python train.py --model="autoregressive pixel model" --dataset="small charts drawn from random numbers" --train_examples=203450 --image_size=16 --horizontal_flip=false --levels_per_channel=8 --vocab_size=513 --arch="transformer_decoder" --width=192 --layers=7 --norm="rmsnorm" --norm_position="pre" --activation="star_relu" --mlp_ratio=4 --head_dim=32 --fused_qkv=false --bias="none" --qk_norm=false --parallel_block=false --inner_norm=false --drop_path=0.1 --positions="rope" --tie_embeddings=false --init="torch_default" --residual_init="none" --optimizer="adamw" --lr=0.0019 --beta1=0.9 --beta2=0.999 --eps=1e-08 --grad_clip=0.5 --steps=19600 --batch_size=128 --epochs=12.3 --lr_schedule="wsd" --decay_fraction=0.3 --final_lr_fraction=0.05 --warmup_steps=3920 --weight_decay=0.1
Rows from block 4 of a small autoregressive pixel model, named by matrix and row number. Rows with one number belong to one neuron. Each number is 128 + 32 x the weight over its row's rms, rounded and kept within 0 to 255. All counts start at 0. After the name is the row's rms in percent of the matrix's.
After each neuron's rows are labels from the 100 images, of 14976, where the neuron reaches its highest value: "top examples" is what is common among them. Only what is clearly more common there than usual is listed. The data: small charts drawn from random numbers. In brackets: how many of the 100.
# fc1: MLP up (model.blocks.4.mlp.fc1.weight, 768x192), inputs 0-191
# fc2: MLP down (model.blocks.4.mlp.fc2.weight, 192x768, transposed), outputs 0-191

fc1.154 106 [120 107 183 122 124 147 120 123 155  94 120 141 102 115 161 152 153 164 171 135 141  65  69  97 155 159 144 141 144 194 161 105 168  86 163 153 137  83  92 146  96 131 117 163 158  79 132 108  63 130 135  95 165 106 147 115 134 178 157 110  84 142 170 109 105 131 152 117 106 112  70 116 101 104  77  70  87 120 132 163 121 104 162 138 136 124 178  85 153 137  68 112 168  57 116 102 142 118 147 174 132 122 135 127 116 215 150 144 149  90 117 176 126 172 140 171  94 136 118  85  77 102 106 189 181 129 100 155 163  65  91 132 157 114 165 124 113 121 158 169 135 105  77 140 108 104 115 127 114 135  91 100 125 113 133 148 126 206 155 183  66  87 171 136 154 104 140  75 159 180 129 135 163  91 103 116 130 151 119 159 104 140 118  20 124 165 140 173 115 104 120  91]
fc2.154 109 [169  93 139 100 111 159 136 121 102 182 171 142  91 152 126 114 128 133 109 101 141 114 132  69  90  94  92 110  89 113 156 122 107 137 109 151  75 132 152 124 102 145  99 101 120 123 140 121 203  96  93 148  80  57 108  80 102  83 117 107 136 134 129 177 157  78 120 117 114 165 138 168 166 149 172  98 165 186 171 140 118 158 113 131 108 124 116 106 102 148 119 113 137  88 178 107 135 129 108 139  88 103 132 128 133 170 111  48 157 127 160 155  87 173  71 136 159  79 152 118 176 164 179 130 119 134 160  93 171 109 167 155 168 149  92 173 113 152 160  45 144 176 175 121 154 110 130 104 157 106 201 159 114 134  68 158 169 107 106  97 117  65  80 122  85 159 183 106 115 107 127 121 137 135  63 140  91 108 196 132 152 147 112 176 114 144 169  94  72 130 151 192]
top examples: dip in the middle (48); line chart (40)

fc1.709 093 [147 116  76  46  96 138 137 153  98 176 180 121  92 131 180 126  99  94 133 128  82 188 159 120  95 119 225  90 112 131  94 120  97 110 157 117 130 110 145 205  66 131 146 152 117 179 164 175 104 129 110 210  98  95 146  60 163 176 154 111 134 138 131  84 131 151 127 122 141 113 133 106  92 173 126  57 121 127 101 122  79 160  94 157 156  93 131 131 127 128 172  89 143 141 128 139 150 149 135 115 144 105 123  92 125 134 123  84 142  80  87 123 116  73 139  98 143 105 128  93 160  55 135 142 108 119 160  83  83  77 107 117 122 102 142 139 128 138 162  55 125 102 122 138 164 127 147  95 102 148 111 106 166 146 158  93 127 147 162  96 224 121 142  96 121 103 128 173 146  77  95 135 154  61 107 179  86 108 157 143  92 138 114  93 143 131 161 151 142 104 178  77]
fc2.709 089 [144 171 175 184 151  59 187  92 196 113 150 123 139  91  47 110 132 112 114 129 115 170 103 175 149 144  61 121 159 143  94 102 168 111 164 130 122  99  97 131 136 166 145  63  91 144  51 105 134 189 102 105 149 109 136 108 127 137  80 136  94  99 172 151 131 154 118 132 180 171  90 170 170 137  89 144 144 189 250 107 140  98 139 113  94 140 105 134 155 107  28 134 127 118 175 120 165  91 103 114 104 125 141 123  81 153  45 141 120 147 112 139 101 151 138 117 111 145 174 133 132 180  88 134 117 150 135 110 143 182 154 128 104 159 112 108 133 109 132 212 152 119 150  99 146 123  83 151 141 128 148 173 130 115 141 148 136 110 128 171 141 106 171 131 112 107 136  67 108 128 163 137 139 155 128 137 122 139 156 144 216 118 120 114  86 135 132 111 157 146  96 132]
top examples: stacked bars (60); items: eight (36); heat grid (28)

fc1.71 103 [157 153 168  74 130 125 115 141 127 186 191 146 129  95 197 104 114 178  60 127 119 108 140  85 102 149 174 121  85 118 135 121 107  72 147  94 139 134 179  89 136 143 139  76 164 164 113 144 139 173 169 112 119 107 111 114 101 103 160 130 149  92 138 130  67  73 164 152 155 116 145 138 117 114 144 164 140 126 124 106  73 188 111 167 130 112  92 122 153 138  82 128 150  66 179 108 114 126 115 159  80 118 143 183 125 190 177 100 137 168  94 190 144 132 126 150 173 175 150 137 145 167 111 134 149 124 213 153 184 133 121 177 150  90 143  82 127 143 139  85  77  88 134 142 116  85 130 100 136  50 119 117 110 136 124  95 105  93 140 150 163 121 138 122 103  77 171  87 124 129 189 153 134  80 159  63 142 101 180 136 174 156 103 121 144  88  83 171  74 148 144 153]
fc2.71 100 [146 129 166 169 133 114 174 120 129 148  78 150 155 115 122 155 149 122 115 174 143 181  89  77 119 126  99 154 138 153 117 128 127 175 118 163 131 141 127 174  80 136 124 117  71 122 119 126 116 108 148 106 178 146 113 173 203 179  59  89 142 174 120 101 127 101 133 148 138 116 181 104 102 151 126 125 132  95 155 145 117  88 107  67 145 114 127  80  88  53 167 124 111 143 136 167  81 125 167 172 112 178  73 154 139 172 104 127 151 131  87 118  69 141 116 161 120  39 163 166 170 138 152  78 142  89 126 167 102 110 153 101 176 137  78 152 141 169 125 147 158 102 184 132  98 145 156 115  86 159 154 128 177 179 154 133 155 121 136 233  88 146 145 155 112 163 166 175  85 128 158 166  78 129  57 187 151 103 140 169 113 118 116 127 158 149 128 150 135 180 121 126]
top examples: one colour (93); radar chart (92)

fc1.228 096 [180  98 111  84 120 107 166 148  98 213 124  81 104 205 133 102 119 158 144 140 136 128  97  90 103 109 207  89 100  76 125 133 127 132 184 146  45 139 109 137  93 175 152  92 166 149  87 109 101 103 169 206 112 120 143 120 129 173 105  99 164 133 173 116 124 127 141 123 161 142 130 153 160 190 104 129 128 133  78 106 145 183 191 112 108  86 163 111 113 135 131  45 144 101  74  81  93 141 118  83 156 111 199 110 110  90 117 150 142 120 102 120 184 103 152 163 163 169 133 153 115 152 143 118  89  56  93 167 195 156  92 130 133  88 119  89 133 143 148  69 116 153 132 113 119 127 123 132 122 123 149 169  88 132 135 180  99  72 137 108 124 112 110 150 115 144 118 124 115 111 155 136 159 105  70 137 160 120 114 149 122 158 111 135 168  54 145  93  87 148 167 153]
fc2.228 101 [117  44 107  88  97 179 158 174 162 120 158 151 134 161 114 146 190 143 136 123 127 124  58  64 156 116 121 128 115  98 132 127 162 120  94 191 114 109 109  80 119 150 119  81 130  89 145  99 164  91 117 175 125  99 145 107 127 188 152 137 112 123  92 149 144 145 171 115 155 145 111  68 107 166 178 100 135 151 154 122 122 188 156 172 198 124 129 124 111  66 105 118 146  98 128  22 140 131 150 148 118 116  96 148 184 139 106 137 136 123  83 142 145 116 117 148 118 155 102 147 175 121  88 131 204 146 132 109 147 131 111 130 122 124 106  79 133 114 123 133 117 197 233  94 157 100 126 129 193 127  92 120  85 102 136 127 124  68 117  83 113 182  94 169 145 123  80 150  54 170  94 169 105 162 142 183 102  94 140 148 152 143 138 131 103 161 108 134  79 110 140 121]
top examples: stacked bars (100); items: three (46); items: four (34)

fc1.390 097 [ 98 143 101 117  82 129  90 152 129 129 123 126 100  93 114 128  69 133 101 145  35 126 153 100 122  85  88 109 137 104 139 137 150  89 126 152 143 130 148 123 124 130 134 110 146 125 160 132  55 155 118  74 137  87 129 146  63 160 200 151 121 162 140  93 116 171  85 159 124 127 100  51 109 104 134 184  86 151 105 113 116 155 146 141 118 128 151 111 166 128 121 127 112 141  78  78 121 155 126 131  93  68 117 153 127 123 101 197 130 164  65 119 174 124 171  96 151 149 104 150 129 108 153 127 138 146 157 104 120 171 106 105  89 158  95 114  42 120  51 102 118 121  27  84 139  92  88 105  70 107  89 162 101  89 115 114  87  88 141 118 186 102 172 116  91  88 123 101 102 133 167 166 141 103 136  83 136 127 175 176 196 176 148 128 141 162 110  65 152 118 125 151]
fc2.390 094 [161 158 173 122 121 139 130 110 162 152 151 153 142  80  49 151 122 125 110 166  91 152 153 130 116  67 123  96 146 151 173 133 121  91 143 196 123  88 169 129 110 166 134 182 166 108 153 218  91 142  64 144  97 160 134  82  98 108 111 122 114 143 108 172 129 103 103 142 121 108 115 144 140 171 154  84 155  99  98 193 133 134 172 120 108 145 145  80 173 170 108 179 118 171 145  86 111 119 124 161 165 126 125 101  90 151 146  92 151  72 152 137 155 140 141 123 103  99 108 100 148 107 107 143 175  90 140 133 154  60 167 128 199 140 147 102 145 157 132 175 191 176 165 136 132 146 121 126 186 143 130 156 194 174  95 174 130 148 172 113 142  75  87 114 117 162 157 137 117 110 157 134 146 122 146 122 178 148 132 110 101 150  19 124 148 100 105  86  84 120  78  67]
top examples: one colour (91); radar chart (79)

fc1.203 104 [115  94  96  64  73  65 138 116 106 142 178 122 139 120 112  90 118 146 118 116 112 161 132 113  42 130 125  59 113 124 117 124 156 111  99  91 105 108 163 105 127 129 101 113 161 133 148 127  96 104 133 107 139 149 118 135 140 163 104 112 132 139  66 124 128  80 123 171  95 149 148 147 142 192 155 125 192 155  79 103 108 141 109 173  91 129 203 128 137  83  87 107 108 199 104 109 123  83  99 131 166 106 146 140  93  96 169 178 116  98 123 136  74  51  60 156 171 120 136 117 142 157 113 116 128  88 124 157 130 167  96  87 128  95 136 117 164 118 133  80 111  81 127 147 178 170 139 123 160 194 205 119  59 123  90 115 115 162 131 122 139 132 126 162 121  62  76 165  83 112 109 168 133 192 173 171  92 121 134 103 128 140 100 108  88 135  64 166 103 120  66 124]
fc2.203 097 [ 93  59  97 125 152 131 162 133 129 146 155 118 148 122 140  91 126  91  58  53 136  51 129 134 150 127 204 142 131 136 149 125 108 140  99 136 126 118 169 158  47 146 131 147 139 161 144 124 125 157  89 106 130  82 174 146 157 150 118 100 146 154 151  96 182 126 167 149  65 115 154 145 175 117 142 121  98 152  49 121 171 128  84 147 113 146 145 127  92  83 124 134 131  87 170  84 179 107  53 122 219  64 135 122 194  85 122 124 125 125 136 177 118  74 158 118 126 159 104  92 125  94 126  93 137 164 152 128 136 157 150 130 164 133 108 151 103 165  78  95 123  87 163 175 132 137  49 106 156 100 168 155  93 132 148 159 113 142 183 164 158 181 113 109 144 128 107 112 125  82 138 116 103 139  97  85 156 132  93  39  90 139 122 118 144 151 153 127 134 110  75 125]
top examples: heat grid (80)

fc1.220 091 [147 120 124 164 120 136 116 143 117 137 136 119 145 103 155 109 100 201  93 104 132 154  89  77 133 100 112  86 214 119 112 160 129 130  90 147 141 116 103 117  56 161 154 117  88 129 130  91 103 137 162 120 112 132 191  60 119 104  82  93 146 148 128 137 114 157 124 132  43 156 115 119 179  83  93  95 102 120  27 138 115 155 121 164 161 163 124 120 194 142  78  84 116 158 123 147 114 165 144 135 133 154 150 134  74 104 100 123 103 180  66 143 115 155 109 101 172 183 118 131 150 112 131 193 114  96 121  99  89  80  55  91 136  89 112 139 190 147 127  95  90 146 157 121 161 124 172  85  91 156 137 104 122 179 136  95 108  88  96  37 117  93 116  75 146  95 126 146 116 158 117 143 151 132  84 101 132 129 168 169 118 155 132 115 140 174 120 119 139 178 151  63]
fc2.220 089 [ 89 156 145 143 140  79 128 134  78 178 165 119  84 144 136  22  92 145  99  98 178 162 110 129 165 114 131  52  75 166 143 133 172 116 157 159 123 132 128 151 113 132 122 127  86 115 121 153 170  91 131 130 152 117 107  71 161  93 143 201  85  87 140 155  84 151 120 163 157 133 105 132 134 171 150 164 133 163 142  73  80 108 139 146 127 126 170 140 151 112 113 150 113 169 120  82 137 121 137 138  82 166 140 107 137 113  93  85  83 140 106 132 167  88 114 130 110 139  85 143 149 132 135  93 128 138 177  98 144 110 124 165  81  97 106 109 176  90 174 140  72  63  67 113  76 143 139 113 181  83  74  91 213 118 115 160 166 130 118 126 149  59 156 145 175 107  91 125 155 102  67  96 113  97 194  86 122 121 145 137 132 106 107 161 172 165 136 180 145 125 127  94]
top examples: heat grid (100)

fc1.719 093 [161 117 124 171 111 124 190 106  94 132 100 103 142 169 142 162  50 129 129 176  72 126 142 115 140 118 162 104  88 184 167 158 116 187 171 144  99  85 174 164 134 132 203 174 151  95 141 142 133 108 134 138 138 112 133 146 167  90 183  97 159 109 147 125 114 168 119 129 124 137  87 155 109 152 109 124  98 128 104 193 164  74  97  99  92 119 104 126 122 150 139  56 156 145  82 135 176 121 162 168 132 161 117 167 147 153 164 166 124  91  97 159 123 121 101 160 158 111 155 126 130 171 144 173 164 102 122 111 157 129 131 172 126 113  60  91 142 164 138  92 165  68 113 112 182 109 126  93 160 129 182 134 104 138 213 110 174 131 147 131 227 133 177 149 143 140  86 124 135 167  94 160 181 102 116  91 121  77 103 173 141 160  64 133 117 115 179 135  86 166 130 131]
fc2.719 097 [102 151 165  93 112 154  56 194 120 166 140 183 100 132  73 155 142 119 171 119  72 136  86 139 165 117  96 155 159 116 134 124 112 151  94 139 151 143 156 138 120 160 128 117  96 136 140 116 159 110 141 124 149 107 101 143 199  95  37 186  99 125 105 105 160  87 106 128 168  70  70  95  75 146  74 171 140 118 106 122 136 156 158 121 164 132 130 146 118 135 175 144 161 135 156 158 116 126 140 157 117  78  97 152 174 137  69  63 132  77  86 115 100 106  66 112 165 152 137 138  43 143 137 167 197 146  96 144 165 168 137 109 109  80 120  65 127  91 102 130 115 138 161 106 126  83 144 143 163 144  98  88 148  58 156 161 159 122 127 111 112 140  91 136 152 124 154 111  93 104 127  72 169 229 120 112 131 172  90 139 139 127 121 162 161 135 139 151 139 160 165 147]
top examples: one colour (94); step chart (90); peak in the middle (56)

fc1.143 101 [115 133 143  93 179  52 113  90 154 109 150 142  94  78 123  85 143 139 106  79  75 119 120 118 149 151 197 154 122 128  89 107 165 112 150  98  88 149 173 109 105 158 155 104 121 209  52 140 159 200 149 136 135  87 103 138 134 128 148  65 101 149 133 153 111  93 167 119 158 128 134 109 101 106 119  95 179 109 110  91 129  87  52 179 123 116 162 156 102 137  93 109 161  86 134 149 104 106  82 122 161 109 157 133 113 142 153 121 140 150  91 136  86  80  59 144 154 173 137 138 104 133 119 103 139 139 172 122 158 182 107 110 102 122  96 155 121  75  91 130  93 126 133 138 117 100 164 123 124 122 134 127  94 157 103 158 174 154 150 129 133 127  86 119 154  72 152  71 134  91 169 230 164  98 131  65 142 143 155 103  92 152 146 139 161 106 227 184 107 100 104 145]
fc2.143 099 [112 109 152 107 152 153 153 140 124 108  87 125 193 199 112 131 156 112 151  89 192  54 118  99 156 169 148 144  99 144  98 129  96 142 175  94 165  87 134 165 134 141 110 114 125  64 114 130 164 105  73 117 145 148 160 106 119  75  76  84 135 187 147 140 108 139 162 124 161 168 136 155 133 167  97  94 127  95 169 169  90 146 166 117 188 172 104 135  84 121  86 106 113 130 111 141 105 149 201 138 128 130 122 117  97 110  65 102 107  52  93 140 192 177 142 130 103 115 183 144 167 143 131 162 151  93 107 117 126 158 180 102 196  89 138 145 107 103 168 113 173  82 165 184 159  97 158  93 132 150 160 165 123  92 166 159 163 129 154 160 132  85 138 102 101 187  90 102 139 136  79 148 115 118 100 136 144  86 120 150 170 101 158 106 165 151 159 126 103 159 199 166]
top examples: one colour (97); radar chart (95); items: eight (41)

fc1.505 105 [119 123 124  84  96 101 131 171 134 106 129 149 124 173 202 118 126 141 189 143 151 144 128 114  73 128 144 137  82 150 122 133  99 100 149 186 176 108 236  81 118  50 132  86 159 201  64 103 137 140 106 157 143 110 112 176 131 117 114 133 135 121 132 131 175 148 115 118 131 131  94  26 161 154  90 143  85 135 185 151 127 106 125 159  72  88 113  69 130  97 125 115 134  94 111 102 150 111 173 125 138 150 113 129  79 121 160 190 149 145 106 148  40 138  96 143 114 158 139  94  81  71  66 191 103 108 163  96 113 166 137 145 166 133 116 110 130 156 111 174 150 174 139 128 123 127  70 108 153 128 142 180  90 103 161 168 111 175  75 143 154 130 114 142 114 139 125  96 120  98 144 138 123 113 100  95 104  56 149 139 161 122 154 136 100 146 130  68 108 113 140 154]
fc2.505 102 [129 132 159 144 114 105 198  82 201 162 108 103 135 125 119 106 157 114  61 152  90 124 129 156 145  83 135  85 174 109 131 151 143  79 104 119 154 158  67 134 114 191 148  85 111 186 179 126 102 107  91  83 126  94 169 155 105 113 165 164 135  86 105 115 146 119 142  54 100  96 117 159 142 114 133 173 168 199 129 162 164 139 159 151 155 126  70 114 185 124 123 137 127 159 200 129 110 144  95 129 150 106 151 101 136 122 112  82 125  78 123 121 175 131  77 155  85  67  70 178 174 121 160 115 150 100  84 141 150  70 167 168 110 166 110 120 128 126 144 138 167 155 147 141 180 103 137 136 170 143  77  92 188 166 137  71 105 113 168 101 106  95 134 104 134  67 140 112 163  81 126 114 128 107 149 134 162 131 135 139 119  69 169 141  97  77  89 137 100 112 124 184]
top examples: ring chart (29); horizontal bar chart (28)

fc1.118 088 [ 78 137  98 123 143  75 129 150 146  77 180  99 174 142 199  82  92 139 130 116 134 154 102 134 141 144 137 130 191 130  83  73 179 116 116 134 171 141 164 181 140 185 127 148 197 196 106  54 100 139 170  91 140 106  95 148 107 127 112 135 124 106 126 112  69 156  53 191 135 148 165 110 160 139 110 147 157 150 144 169  90 128 145 157 114 109 106 100  91  54  72 126 100 127 128 166 134 129 127 178 148 156 166  78  82 127 101  94 187 107 135 115 131 150 114 145 135 180 152  79  85  97  85 155  86 130 117 155 136 151 111 180 124 153 191 102 199 135 190 163 170 132 174 138 113  84 125 134 143 112 120 108 115  89 162 140 127 130 107 130 130 134 128 106 120 131 136 140 173  97 106 181 113  73 143  68 107 138 144 159 107 189 109 110  76 103 111 121 139  84 124 162]
fc2.118 094 [137 170 187  98 169 134 125 161 161  79 147 151 147 135 142 181  99 137 116 143  94 157 151  61 188  75 108 123 122 203 139 131 143 145 187 136 154  92 121 138 102 117 101 102 143  58 130 116 161  85 101  81 155 167 103 120 180 132  84 112  73 162  93 136 125 107 125 129 145 129 143  83 178  79  82 118 118  88 114  52 133 128 121 133 117 102 105 105  94 149 133  77 160 133 113 198 169 128 151 120 189 133 170 100 131 167 131 168 146 135 150 152 151 122 163 107 142 104 159  99 147  86 155  86 173 155 158 110  71 129  94 141 104  71 133 136 140 107 139 166 195 115 113  68 114 107 101 154 101 101 119 103 120  94  77 213 115 161  63 137 143 149 129 134 126 108 128 165 168 161 138 160 132 121 203 173 104 112  86 130 130 166 131 172 128 175 150 156 107 134 136 202]
top examples: ring chart (47); pie chart (47)

fc1.539 108 [113 145 165 130 128 100 154 127 116 117 144 139 218 137 163 135 171 145 101  85 145 106  67 149 186 108 117  95 151 137 158  86 134  63 159  95 149 155 155 215  94 187 121 117 136 141 132 104 136 134 164  80 184 171 145 200 121  88 132  60 106 146 163 141 128 132 109 158  78  83 119 101 145 120  93 124 125 124 164 112 124 112 118 184 125 156  93  83 170 106 166 115 148 175 149 132 128  67  98 148 148 132  95 113 184 186 136 138 220 112 111 106 103 130 121 160 100 131 138  97 170 138 120 111 112 120 166  92 114 148 114 126 140 115 131  33  92 135 113  78 119 133 137 161 121 131  59  95  90 131  74 177 139 185 137 156 121  93  67  88 144 145 115 187 127 131 150 115  41 122 120 142 168 183 130 118 121  85 164 127 131 117 106 162 156 161 148 114 161 119 125 149]
fc2.539 087 [168 138 126  83 112 131 155 117 104 109 153 148 134  91 116 123 176 137 126 126 100 146 115 149 115 158 103 102  88 205 202  95 153 134 150 133  95  92 190 170 183 156 121 139 114 177 136 141 117  98 101 151  99 152 156 181  97 111 121 101 134 109 137 197 115 179 154 110 129 109 199 142  99 121  72 109  84 134 122  95 163 131 168 112 107 141 168 130  64 129 181 159 144 213 111 104 130 111 156 149  98  99 131 144 123  84 106 136 165 139 100 152 127 124 156 123 146 101 116 162 162  59 137 144  83 112  92 186 167 166 125 105  97 158 168 166 102 129 146 118 101 128  74  93 170 154 106 124 165 141 107  99 131 231  97  60 141 115  82 137 120  98  86 180 130 133 183 116 135 165  89  62 167 131 127 133 125 124 137  53 131 110 130  78  92 146  95  97 112 152 113  65]
top examples: dip in the middle (40)

fc1.185 105 [116 106 147 114  96  79 110 176 137  70 181 157 161 106 147 125 132 159 135 126  92 230  62  77 144  74  97 110 148 108 123 136 110 119  96 102  86 123  63 161  95 106 162 125 159 136  92 158 126  82  82 150 103 124 102 139 160 139  97  48 129 127 136 104 151 129 110 194 114 147 101 138 149 115 136 138 166  73 100 158 101 140 118 117  88 109 148 109 112  79 137 112 169 107 138  74  51 139 189 115 123 127 101 147 105 144 166 158 104 164 131 109 115 176  89  89 168 103 144 119 129  91 135 105  91 110 159  66  90 147  52 130 124  81  77  63 161 103  84 122 136 142 106  98 165  75  90  97 129 120 161 126 132 100 119 146  94 112  62 164 144  99 144 141  65 115  94 113 139 107 209 143 163 140 154  96  97 156 143 123 122  91  79 125 104 115 141 165 109  82 135 116]
fc2.185 101 [135 143 107  82 162 205  99 135  88 117 124 149 103 155  89 167 127 101 170 111 117 153 163 106 113  97 181 146 121  87 116 138 156 117 151 138 175  64 142 103  91 170 144 101 143  96 130 141 135 127 144 100 188 173  67 170 166 112 120 120 130 174 102 157 120  68 195 141 145 114 120 126  91  65  88  97  91 141 156 174 177 123 170 120 129 130  80 171 145 179 135 170 130 136 111  88 235 104 105 166 157 108 150 137 140 124 110 161 148 119 137 161 163 115 140 147 152 105 161 187 157 151  94  71 134 132  88 163  78 151 101 146 129  97 172 112 120  72 126 129 159 107 127 149 167 142  55 160 123 141 167  96 156 118  99 146 177  62 124 141 181 171 122 125 172 181 139  93 118 154 127 164 151 112 104 184 104 127 141  98 187 137  98 164 130 193 103 105 133  89 136 154]
top examples: ring chart (57); pie chart (37)

fc1.710 094 [122 159 112  87 120 140  80 130 142  80  91 137 110 104 142 181 125 152 157 182  94 140 136  93 133 180 122 108 119 144  62 109  90 135 124 121 142 130 127 149 188 117 110  72  99 134 161 157 139  88 100  89 140 133 113 132 153 143  92 128 101 157 124 110 139 183 123 105 189  99 107 144 107 101 166 145 172 115 110 103 104  85 112 111 187  65 130 129 136 139 123 159 123  90 137  96 141 130 131 159  88 112 122 117  61 120  86 184 126 102  51 112 160  77 118 127 143 177 149 169 136  87 109  94 193 111 201 103 104 140 121 100 118  83 131 123 180  79 146 127  97 167  96  83 141 119 136 127  95 153 151 138 188  79 162 109 124  92 128 112 110 121 134 145 109 154 112 153 143 134  88 190 201 134 162 204 153 132 112 246 112 118 120  91  72 153 146 118 164 148 210 110]
fc2.710 095 [136  93 160 150 145 131 199 111 116 185 182 145 154 109  81 100 113 122 118  64 179 119 140 159 131  96 109 131 134 135 154 124 135 129 115 155  67 125 142 124  55 122 158 143 144 126 117 113 122 167 109 151 133 120 153 130 106 142 185 118 168 155 175 134 130  96 154 145 107 120 141 130 121 171 124 111 100 117 148 133 157 137  92 124  83 150 130  62 102  52  87 159 125 158 160 180  69  68 100  94 136 116  68  89 105  99 160 143 121 112 144 135  75 154 138 141 133  80 155 113 144 181 175 169  22 143 137 164 113 158 153 131 171 172 129 147  67 198 117 104 158  96 181 134 132 140 141 111 137 138 128 193  67 163 106 158 142 189 100 130 104 118 117 151 175 117 119 120 126 105 181 121  42 114 117  76 117 123 137  94 120 135 119 152 179 120 124  69  84 104  65 161]
top examples: one colour (82); step chart (45); horizontal bar chart (40)

fc1.77 099 [110 142  95 108 125 176 183 127 131 161 208 107 148 192 125 126 146 146 153 112 158  92 107 101  97 107 180 105 120 121 155 140  72 146  81 134 131 208 131 133 115 139  79  82 120  79  77 156 121 138 177 133 132 130  97  48 119 102 168 126 129 131 125  99 103 186  98 116  85 134  82 181 181 133  82 123 130 115 141 112 147 159 109 174 141 148  67  91 145  77 162 128 139 147 186  91 200 127 149 135  77  91 118  98  56 175  99 173 129 170 114 116 176 123 183 101  94 147 184 155 140  96 102 127 166 142 143  72 110 107 108 155  89 103 116 132  92 165  88 127  88 141  72 105 187 144  83 141 144 114 135 147 134 125 149  99  81 115 165 148 123  80  75 106 115 116 153 134 122 173 105 177 128  81 141 155 111 129 120 138 124 132 108  97 168  84 126 129 166 109 165  71]
fc2.77 101 [ 98 130 199 106  85 125  75 161 137  76  97 121 149 153 171 136 160 122  90 188  86 210 135  93 151 163 100 152 106  99 106  90 160 109 116 162 114  68 126 115 115 156 142 186 132 168 156 144  82  98  57 147 180 133 114 156  95 165 117 141 177  97 159 209 179 121  93 138 179 149 105 141 147 142 127  68 135 118 134 114  84  81 150  95 149 109 185 148 128 203 130 136  94 142 134 153  84 150 112  99 145 183  97 111 108 134 113 146 138  94 123 141 118 180 110 143 126 155  57 124 154  86 192 123 135  96 135 181  80 113 156 121 124 192 135 186 154 112 162 111 148 141 142 155 124 125 208  89 106 148 162  99 166 121 170 134 131 163  87 156 115 175 116 101  81 163 133 114  94  87 111  99  93 135 151 150 124 142 127 133 145  92 115 106 122 136  76 147 155  71 134 141]
top examples: one colour (92); step chart (88)

fc1.729 089 [133 157  99 139  45 141 107 111  79 123 114 149 110 122 112  87 138 133 153 204 208 121 130  81 148  99 125 127  71 140 106 111 137 122 119  82 139 190  48 163 145 118 134 110 144 110  83  97 145  88 113 153 156 142  89 129 142  53  70 122 144 142 131 134 154 158  97 107 162 144 157  84  98 181 139 103 125 155 106 106 135 100 112 150 161 118  97 155  92 163 107  96 149 100 169 114 121 149 156 135 144 106 137 159  61 147 139 141 147 110  98 133  95  47  88 133 163 103 114 153 181  96 166 153 172 147 208  67 145 159 106 180 131  86 148 170  87 146 204 135  73 155 122  46 142 116 147 126  71 131  99  85 163  93 131 117 131 109 134 155 150 114 133 106  64 141 135 110 142 124 148 173 124  99 138 157 104  85 119 139 140 110 106 152 106 141 120 154 107 133 214  81]
fc2.729 091 [148 151  65 164 155  74 180 122  88 137 140 159 159 116 136 165  84  59 158 162 144 175 115  84  91 145 150 183 139 109 107 131 164  83 120 126 144 101 138 176 111 101 133  81  78  72 114 114 109  92 178 109  92 160  84 104  79 182 100 155  85 128  76 109 163 100 116  93 163 123 117 117  77 142  99 136 120 138 139 169 176 138 153 141 163 182 164  82  98  93  99 144 159 123 162 128 106  88 131 124  90  71 204 123 133 144 172  75 152 150 132 101 169 140  98 151 116  44 189  62 102 175 211 132 131 135 149 156 117  76 124 115 133 131 140 122 139 158 157 139 144 114 118  54 117 131 122 125 148 139 135 136 114 155 123 112 150 137 143 175 133 136 169 197  63  70 102 101 112 109  98 174 146 149 113 187  96 114 130 130 125  89 146 144 125 131 171 129 112 160 137 117]
top examples: one colour (97); lollipop chart (50); bar chart (26)

fc1.344 104 [145 106  79  92  81  92 155 159 116 141 127 118 127 198 141 174 126 189 132 153 143 142 183 126 130 144 132 141 163 128 143 176 131 110 128 135 176 119 148 135 148 141 156 145 196 148  77 140 133 170 131  91 175 128 139  47 141  70 108 102 158 110 135 136 113 125 111 103 167 114  78 105 131  89 118 132 166 150 122 100 125 174 152 185  60 190 159  65 102 118 148 122 102  76 126 160 142  95 148  97  77 117 138 100 130 126 136 191 103 192  77 176 106  88  89 219 159 103 111 105 142 133 129 142 125 119  94 101 133 107 150 102  81 113 159 150  93 133 142 126 174 177 165 112 133 134  77 198  94 135 118 163 193 164  98 123 127 107 123 149 162 149 114 134 136 131  72 125 103  48 161 138 128 116 189 112 143 137 159 141 109 153 172 132  94 159  62 112 103 200 139 114]
fc2.344 104 [113  93 126 183 148 103  97 137 171 135  94 126 134  49  80 153  94 132 157  52 190 123  71 126 119 131 123 129  96 157 122 105  73 147 157 111 147 132 166  96 130 118  46 140  90 116 154 155 116 142 147 158 127  71 151  92 166 142 179 146 158 133 135 110 124 154 166 101 147 123 158 152  87 115 137 110  73  61 131 182 155 112 150 152 161  46 154 151 168 166 101 101 139 189 148  73 122 160  83 202 142 124 103 156 129 152  86 111 127 172 141 125 164 161 212  97  84 122 106 137 127 179 165 129 111 152 173 145 122 221  61 154 154 127 150  86  85 148 151  96  98  94  71 139 111 119 154  99 164 135 141 120 109 133 181 129 137  92 117 134  92 122 111 153  64 108 153 132 155 143  88 147 138 140  94 165 117  95 126 119 154 130 117 141 172 139 110 146 132  83 106 127]
top examples: ring chart (43); pie chart (26)